config.toml
encoder_arch = "vit"
model = "image VQ-VAE"
dataset = "flat shapes of many kinds, plain or patterned, on busy backdrops"
train_examples = 195000
image_size = 48
crop_scale_min = 1
horizontal_flip = false
translate = 0.06
bottleneck = "vq"
downsampling_factor = 4
encoder_norm = "rmsnorm"
encoder_norm_position = "pre"
encoder_activation = "gelu"
encoder_mlp_ratio = 2
encoder_head_dim = 32
encoder_fused_qkv = true
encoder_bias = "none"
encoder_qk_norm = true
encoder_layer_scale_init = 0.01
encoder_parallel_block = false
encoder_inner_norm = false
encoder_drop_path = 0.05
encoder_patch_size = [4, 4]
encoder_conv_stem = true
encoder_layers = 8
encoder_width = 192
encoder_positions = "learned"
loss = "mse"
latent_channels = 4
decoder_norm = "batchnorm"
decoder_activation = "silu"
decoder_padding_mode = "replicate"
decoder_widths = [32, 64, 96]
decoder_blocks_per_level = 2
decoder_block = "plain"
decoder_attention = false
decoder_upsampling = "transposed_conv"
codebook_size = 1024
init = "trunc_normal_002"
residual_init = "none"
optimizer = "muon"
muon_scale = "spectral"
learning_rate = 0.034
momentum = 0.9
nesterov = true
orthogonalizer = "newton_schulz_5"
adamw_lr_other_params = 0.00071
max_grad_norm = 1.0
max_steps = 17200
batch_size = 128
epochs = 11.3
lr_schedule = "linear"
final_lr_fraction = 0
warmup_steps = 3440
weight_decay = 0.003
adamw_weight_decay_other_params = 0.01
Rows from block 3 of the decoder of a small image VQ-VAE, named by matrix and row number. Each number is 128 + 24 x the weight over its row's rms, rounded and kept within 0 to 255. All counts start at 0. Numbers have three digits each.
After each channel's rows are labels from the 100 images, of 14976, where the channel reaches its highest value: "place" is the part of the image that holds the peak. Only what is clearly more common there than usual is listed. The data: flat shapes of many kinds, plain or patterned, on busy backdrops.
# conv: 3x3 conv (decoder.decb.0.1.conv.weight, 64x64x3x3, each kernel summed), inputs 0-63

conv.23:123115126116174135126128140137142125099109116136150117136091141126119142132118119106127138101194076130143093087129136123138114157076115125146102163155154079160122126085128095168132133096130090
place: bottom left; top left

conv.59:129136139111141159105118142128143109163131214107138096135086148103133099137163116167099118148082111150122133136146106132123115087168128134137146138075165108171130117134115111148137130124116135
place: top left

conv.13:160127118115162143162110108170127121076123134100156141112108105111119101111142146100175085139107135169176127125121116127136173127120123135154105119174146112115135097075113155141097127117139101
place: centre

conv.50:143136130112141130148141115135152136183166060121134153086135122103080149104109155120129147120157159136148133131155162119109131139138124110130114171121081124082134140196119125127132141155137137
place: centre

conv.15:116110119133136155126168166181127129146160156123125078098063094146116151140147105136100144130124162104151118079131136102120167157129136119144152090125106111120135132129145128092168132125129097
place: top left

conv.51:108101113095139149153133140136122118103085153130067141137092145139113132099096116155140123061125148126140105096119095125139155140103134151163133124143085103138172173115158142155144135109143133
place: top left

conv.37:161091160136161150109117142133132148133150143029154137093131114085126093132114131158113147144131156106077142141148130120116145134182125147106124158128149119129140135135125124126136111146106096
place: centre

conv.17:104089147166147121108128138151087154124131153120160114128114122120139124148112143122109122149132160116178155084119103127100118104148142116111131122114112139155151055127160157101116088122160183
place: top left

conv.1:123101154105121148111091159063130131136143171128136121106122119123112142131126119144166116136118188118117170133126117094121168102139132103124146087121103147114131152151167146073127139160093148
place: top left; top right

conv.29:099099158124121095170141107123110112126134139163142093114146150130163122099125137066132115096153142141097127132098144141124162116097118123087118082117115176137109106152089126133163104105167138
place: middle right

conv.54:141152138124128141125119103099113139147148126140114113144121131122140120151155107116108147096124210131105104130135128130109123127112127133124139197132153064136095180134128134115087116192136131
place: centre

conv.5:061130101152138113116142144168111158139137090124134125072081118123156162129137101099096159094183107098136110113110156115136127149115140126116128134119127146117120124135105141089177109143130111
place: bottom left; top left

conv.49:110110143133126046117158124193127114135129131115102128124162127136126125074103148139141117106133124094068116125107148128146159159123141073151132113117107137088122124138110134104107138140149118
place: top right; top left

conv.52:138078102166163068161127135157122130094133125136141146135174103147122142100117147167142097124135116131115120096182142138125113131161132121118113096110135112109104075134150119123073127112136147
place: centre

conv.38:133127143139120127108074158124128126130122229126139090121088109112153127113119123109104122095159147124128157125167116126115177124128149112098136122095109097123095149118128134114133153162139102
place: top right; top left

conv.25:181114100153107099143079131140111119086108154135117100111108125100149132133133133072155134162113108128110127125131152138131152135132114138159105124162101109160082145103122134159115166099167087
place: centre

conv.32:100126117163086135100109138138122124126123104156146109132116163123141108116107143109111131126074162168102089118163106130123149117100142123123079127143124129122149127103102068118090096133186103
place: bottom right; bottom centre